{
  "model": "image captioner",
  "dataset": "simulated grey scan slices of phantoms with and without marks",
  "train_examples": 122500,
  "image_size": 64,
  "crop_scale_min": 1,
  "horizontal_flip": false,
  "translate": 0.06,
  "rotation_deg": 10,
  "tokenizer": "word",
  "vocab_size": 25,
  "encoder_arch": "coatnet",
  "encoder_norm": "rmsnorm",
  "encoder_norm_position": "pre",
  "encoder_activation": "silu",
  "encoder_mlp_ratio": 4,
  "encoder_head_dim": 32,
  "encoder_fused_qkv": false,
  "encoder_qk_norm": false,
  "encoder_parallel_block": false,
  "encoder_inner_norm": false,
  "encoder_patch_size": [4, 4],
  "encoder_conv_stem": false,
  "encoder_depths": [2, 5, 2],
  "encoder_widths": [64, 128, 256],
  "fusion": "prefix",
  "decoder_width": 256,
  "decoder_layers": 8,
  "decoder_norm": "layernorm",
  "decoder_norm_position": "sandwich",
  "decoder_activation": "gelu",
  "decoder_mlp_ratio": 2,
  "decoder_head_dim": 64,
  "decoder_fused_qkv": true,
  "decoder_bias": "all",
  "decoder_qk_norm": false,
  "decoder_parallel_block": false,
  "decoder_dropout": 0.1,
  "decoder_inner_norm": false,
  "decoder_positions": "rope",
  "decoder_prefix_bidirectional": false,
  "decoder_connector": "mlp",
  "decoder_tie_embeddings": false,
  "init": "kaiming_normal",
  "residual_init": "scaled_by_depth",
  "optimizer": "soap",
  "beta2": 0.999,
  "lr": 0.0013,
  "beta1": 0.95,
  "shampoo_beta": 0.999,
  "eps": 1e-08,
  "precondition_frequency": 10,
  "max_precond_dim": 1024,
  "one_sided": false,
  "adamw_lr_other_params": 0.001,
  "grad_clip": 5.0,
  "steps": 4300,
  "batch_size": 128,
  "epochs": 4.5,
  "lr_schedule": "cosine",
  "final_lr_fraction": 0.01,
  "warmup_steps": 120,
  "weight_decay": 0.1,
  "adamw_weight_decay_other_params": 0
}
Rows from block 5 of the image encoder, named by matrix and row number. Each number is 500 + 50 x the weight over the matrix's rms, rounded and kept within 0 to 999. All counts start at 0. Numbers have three digits each.
# convs2: project pointwise conv (encoder.blocks.5.convs.2.weight, 128x512x1x1), inputs 74-110
convs2.0:451436479502497469475505580515498517483410507415513453389568505484441494562568481520527565524574518531543481607
convs2.1:485625560540434491539463491485572517530515479476445501562451484495582551422448532540499466509488512415500548552
convs2.2:505457487561468553490470556607477545495592532581568506473509497570545507455500441508459535526453449499540443581
convs2.3:538551424548461508521369483537490350446567538545549581496424592541442479413489516490460513550471504482511451550
convs2.4:493472569579405483521512533569447539566423495589589501669574563546522479485483495439464498562596450530497498511
convs2.5:521502486493536514515461451498535499403569573509474548530463494511431520482470478394524490471489490510486464563
convs2.6:523538467500455499407545510539487556513511533437495439516522594540428522485633457532425531499487567453449531521
convs2.7:473451482510410472454519511495364502454448480546488432525434415518520545506421408480455520552516526518458514537
convs2.8:415579577478465559502434531520471529447491490457464532573455529516533501512557444504427538551471613387476476582
convs2.9:470588430464524553536517459406446531470379543503546560570514435428502427483440549595534479499421518642449534480
convs2.10:508511581512491584525506508499494543416535540412572490494363519488537566599501551525502509636489572424504593586
convs2.11:500480521441503551432497574552442515475524472517510505506460464592421564570531507486528451523497529552484536519
convs2.12:549475522519555402481441423484425459497468521481550545483509521576431498621635489498508555454516501497532452510
convs2.13:493449514441513526447572418483473570506422520520495457468491507413538481492476524509464508531468564538504494492
convs2.14:514465478480432612575492544457465491557442486444493598408480484528531484535461497528476454565517567513418555456
convs2.15:545431542502464533475450479472484537542382479456573467547473537538488578499422505493514581498604508624544556472
convs2.16:516487462519475518402492408528542447468492581445487512474546444505500551518442518455457557530483436456506485491
convs2.17:525555577571469439508503520493501503481515442552448475552588552480521464476477510510514488535502464505548442529
convs2.18:502454474476521506480546545507469607539494544453459469439510467464490495499442551541561434475594414650502449475
convs2.19:494470408546506470493553554528492518569509512456531465587520515476577531512486428467558558539506483489472515479
convs2.20:469463586476454517508542564519462420576440583488526465524467506515414525577538564492448488527448497595532545475
convs2.21:458450548565478478439519488512469479464434472499459538460565529533421474471506484427426468474503508417523475559
convs2.22:373437560458461439592438496546445442562520507520493452504385510463431524438558525409571516510520484461426463513
convs2.23:427544558444499505509507465471539448494536540519496501401554418477585488508417490543430591491487551449489590487
convs2.24:565488499579549499626373430534583484505527543488473532447430498471483579495463506439447535460489464538455485476
convs2.25:542607464393603587502470528563588537482432535501408467450439611476408566513578510489479500529633530522428579565
convs2.26:450445490442534452456461506452490576465467392563518445531587418555534635521546585525419445535548621590592520428
convs2.27:525525487562520412450581521424454477520482440482465526495478543454510509537440413452500487513568535525558440442
convs2.28:513557525460560488491503490532585362455444462515363491511484529449508503437502566459527476551486520434477556526
convs2.29:510550527468497504501502537472568499528654529484469533463523381438443488432511514448435541562465500532524495531
convs2.30:469497473504624537494434489518551499555578601563539466455481503419536544595535537483455527566473451511511448603
convs2.31:502476404547567495491485574493502468534518551549524558442513479535471550486498560450519530460545514556578429365
convs2.32:518472632469515550458527525412551541527470512478455509453523477551499509522514556502453492541468479516533497489
convs2.33:521511497554529421514470491486464446479475371560475505512515588563483541441519465400533547482556505507477454425
convs2.34:485571564585507415561473476514555498480509561595449475460577505421483584469533451524525394582457481484494456510
convs2.35:618411454516468407516501433649517484506518383519520449461510477572547474496386486494488538547454521448465423461
convs2.36:451380457449504502532501550495520560520502583588481525450564553517465576608473499408467499557497589616469413469
convs2.37:478527432405539475511509531472518469512547561395522525418426486492509509433493496453539512504607496469395486500
convs2.38:532423497367469479521494490405506572410498519445395505506472467569500548497443485498521484506399506507531558596
convs2.39:531456419497506464451483534564472449550408534565420477502537568456495429459499504481443527503601400529509463539
convs2.40:493418497528531508591544513538465587521527543529597535542475458533476464505513468479521586516601548567497563512
convs2.41:486441527486511475538580406490447487542501455578556515511483452458466501489514549538500527488527537552429481472
convs2.42:573471559495514481569445508500547487532462515531483457493484446495408426443474482557537454506521486415606606492
convs2.43:503587575439446508405558549492543468479529450463548475477497505467485493474472466446515532520517400592472549537
convs2.44:544426527449531446497506460488530425432522515450510498513484489559539531515518540531473424573514541514517547496
convs2.45:513466498541415480488563519426451546506461453535502452528497552496515542542614545482457517577490496520500496434
convs2.46:527493506558568548632551447450521525579489450463510544502507535474471525517453479576489471446525468429549511634
convs2.47:585516480501533395502512421575460518498463434471482410512501397527510492575404521495582493495555558536454484578
convs2.48:482504520504442511456663504559420515451583455490464359526460497414470472605555610454434561538523513459443466432
convs2.49:426525535504575554443479488381442525470535587533510503429508576501402444519525582452478479589522532470447528478
convs2.50:559545475419515517463472434532492538519492493424442535514520525508482492537527502547603508495419566507408485511
convs2.51:543497447527447542442503555482554515549446502431390535431586450513533491512461567494564484574483497518537441486
convs2.52:507482447529571554456508437425502486423469550524469611506525538474435493386506410511488530478482542483458450456
convs2.53:469583592464513526483526490500501551415476510469523478536523507499444569483516604486501530453523632457404493499
convs2.54:476505402451486555563406560566519538567511539507523529429505497502537598522465572516544521458543519576445565527
convs2.55:509449449504477457525455492521451437478611485477555523440537489542445556486508531427489585438500480559448446532
convs2.56:464354549478393535402489573461490434544447549399515528507489491511552526583474441555511514482535506437539489586
convs2.57:519479489544396461526509409493483596467658517522499498530514495491486474508482500484464487506529496529612521530
convs2.58:497499488587584485501494497452417510571489548526499497542455511429558453481359492557519429446459518552428416519
convs2.59:560496394477563496527581457495449527512498549532465557492413420531438441460520564450447492462549516487440522364
convs2.60:517530477458501555406575482430493470456472472498543469503472449524491490520534484536469631577483448418532470474
convs2.61:500565547438493458559529551526565477534601499426502505567447457461479548456535524456541491532599524597400495554
convs2.62:591557432422595530559524490476547456522537525531472498498515472484529464534625469537503439440534549379411492475
convs2.63:490433423538516533496498479481559519467460512490519476567516558493410479570486454521530541478510543435487507512
convs2.64:533428528544502488552554566526483559520602563585459486470456535491497492512432462462558483532455530554497369406
convs2.65:547557399541452464433466521529511410602519414518451602436466548407473480388510519494507565482526400460521488426
convs2.66:426429510458529507492517559489512522476435514531516452457514529553435515531569446484628466485519479486626578477
convs2.67:487415515472472490484554491501457560500543452538520530531448443497439425513423536554494520526468499448459504528
convs2.68:447493479503526461465474491459558477466592475494479424463563470444530465505479638474521510449583440498537450465
convs2.69:489471618545483503524460466405500544431531492567517516529523499540484532445449465456521523567494613481466439463
convs2.70:492536453529479496453472541531585555592483562520492473484450547448469490512525493451472558531551494461464517511
convs2.71:490475444516520480492492410529520500530493540452440495502485436568515478530513495484450538487551472469530553551
convs2.72:544531538539513511465477458469511526459467488585495518510442582429500478492482549437528573483402516478433551525
convs2.73:504445487629461544562515551515552504565528477487435466515594574486429578462465509561553544545469566490520452499
convs2.74:466395504414418578423416532466499469466485433489541435471473516576491516475488466467484472481534567582425546468
convs2.75:603551478513486515580488453508477508427513555533406502535369499488492536478523600420449484508554515491460485574
convs2.76:525543471509477428512461482528474598489477525453488527455415439543525475521574558483424580506435513546549506465
convs2.77:528520579514537484504398528444511435565489469558522560456509407497592453525580457473525487526620525452459509473
convs2.78:471459449488525466580513497512508524423486522495540509545486513494465522626405501483537499466560462649615426496
convs2.79:504449523463507488465608502547526479508533558604551551561493489480462427384485535518444501528501478418482549465
convs2.80:479511481483448520519453544535550498452564470461491472423545465535557556549541503518488463502440539545537560510
convs2.81:497537491437513573564597520472587493536532511470498487396485374527549504513548534581464502606500441458464467587
convs2.82:474489556439549544555441478502447481480476544445531528443409477586479549460547501456455500489477548428541486457
convs2.83:485472511437545488519448564531479413513479559622511471511563523543457429533485503453485553537522502430499522498
convs2.84:481451459513447464551471533509548535533517556525590511412520500504518512474484521560540531561484591429473543464
convs2.85:503458467517507477415672572493425477412461433518539487596472469526513479513547459508525474568531496551505569414
convs2.86:532462525456603504454445445596620448512507549524510468413513574466503443493465456474457553457615510498424516502
convs2.87:533386550489524489502444505445483518517511393487539485492553529442517519452502466418498579439438501440458361470
convs2.88:479485524568521507474432397496474536457457410453523552478552548514467484502378474486557491400587422516605399505
convs2.89:506483566560445455488517562475545504402546475479505532593517581513492539542523552485440530433499519573511440526
convs2.90:479510533461434575489506539561507539462480505505497512535456497507575507519461519476526502493496606475445545542
convs2.91:538462513402466530551553526532459543484476526483461534567468514437548524516552482581592446473533580525485545506
convs2.92:498456345498436425541512479577541488522482488514587423486420492468489518508547524529524567516504516483552462505
convs2.93:584488426464390521438515486459653444434402489464460412494448593607529476509529509531508571526526454430453519385
convs2.94:558467537572485525448530576459557601560605457514554534440496578472477413523602600507431417527571501554491507465
convs2.95:540571483431585504506500536434549459505447470401455544526533496436520533458505482462529483459556439415537560529
convs2.96:437402471547447478446491541565438520466478499533459471515517514547476487479518477526500461508532537507534436501
convs2.97:471506540513428513556462501530500483512429536502467608545559444500465509437531523560479585513505510539415537514
convs2.98:522494520526452474472541480514393456453458568521511457516429415533500520388513462565511477531465500476540445532
convs2.99:513544488511461522397503490526621451464508458508472533507423549450476431476526504505570542501531414465499479492
convs2.100:520514553548478533469463435511462412553548413424456475474460566602502506411542565490444462535521417495549506521
convs2.101:562507503482412533460450519442573475527466551501463637545525469569445452452532410559418497528504521507433433546
convs2.102:513416545505469455604492413505585495496459523530363453408524545443517500541486524473489486622473541478598565469
convs2.103:519510430459383516480559508479478564504587480511531517457555484536507418541498406554542483496464535518488528523
convs2.104:523514535495508519444565479473504541584540467472505515533560476520589507474487479500450513536437573439482548497
convs2.105:531527480479505457455569541473508551571492464599485474513518532421432516425437416493463431568501465514593574539
convs2.106:499486454463573485541566472508605481429459504560492524383525492466444452543571498512381519499426519483474579461
convs2.107:478501554436478543491463557503481447510518506485399521651421445475592541541502492515447557465529530533518460580
convs2.108:506410448500474549565488527568535542420460442501453564437514606541420473468475501490501481533520552504439486525
convs2.109:426600526490468497454406521499509514549517439491530514542500507548496481483542480526621546544459586488538483535
convs2.110:475478469545540516551488557412520486442551559510497525488483418459414470613496600477506505450404394502468482514
convs2.111:517531495526481470470498411559482493587500460565538484469597452528511506578467435485456423522413401434462424506
convs2.112:477511370553516535522506446479481473602422517524485609432495458539485518489568536511535487471453530527483548484
convs2.113:512472568559546574501449555463514557512498522578463599566644557466473576460550546624445533438556535495526533473
convs2.114:479401471504485472500507536526485516512529478537416534470404528520425561520476595479490536508574580504491561491
convs2.115:490529476468377518504472581502505452471541466375548521508529473472617503502474424545651573541399422518480548540
convs2.116:432540491503542577505507449522479499548512515444487542485528510476473501474462513575578513428584572476557483539
convs2.117:489515467497537494459505423499402443499471478504498463506499492583528473504458463498514494499583501450539491475
convs2.118:489492482429500505503516447494429489547456477537436540537450535438507431428451482459553493514573542513402505552
convs2.119:467430368558537572553626500475539496415493477443558515460444522623437528525549550566504540467569562489537500477
convs2.120:434478449537459477531525504549556628496492561469492555544517470386514436506494459450511454457513497424422395496
convs2.121:556500522481581486441574488507488538533529485443627487579494469502474531438488497534478423545548550454499530471
convs2.122:590515514492598524434422510471531519491537409458483524470503548416531461568523484535540524508470477507514574490
convs2.123:436465413517399491502493521553531498561567485597551565481554467505591573513447394480533495515495592498495517492
convs2.124:447433532536432457539509460433514371600513497505520499542523479443546488533411499504495582497519489553547504557
convs2.125:469577387529593446473561568547572518424378533463466363549482586496516433582549439518559499570483434493516509407
convs2.126:497495493498540437510482556450471525485505588486539504542624489594493523474508443427574534511573476458474537556
convs2.127:504588535580531466512413493482469426449486428489512618451591488455473555533446560411483487530499535476544460532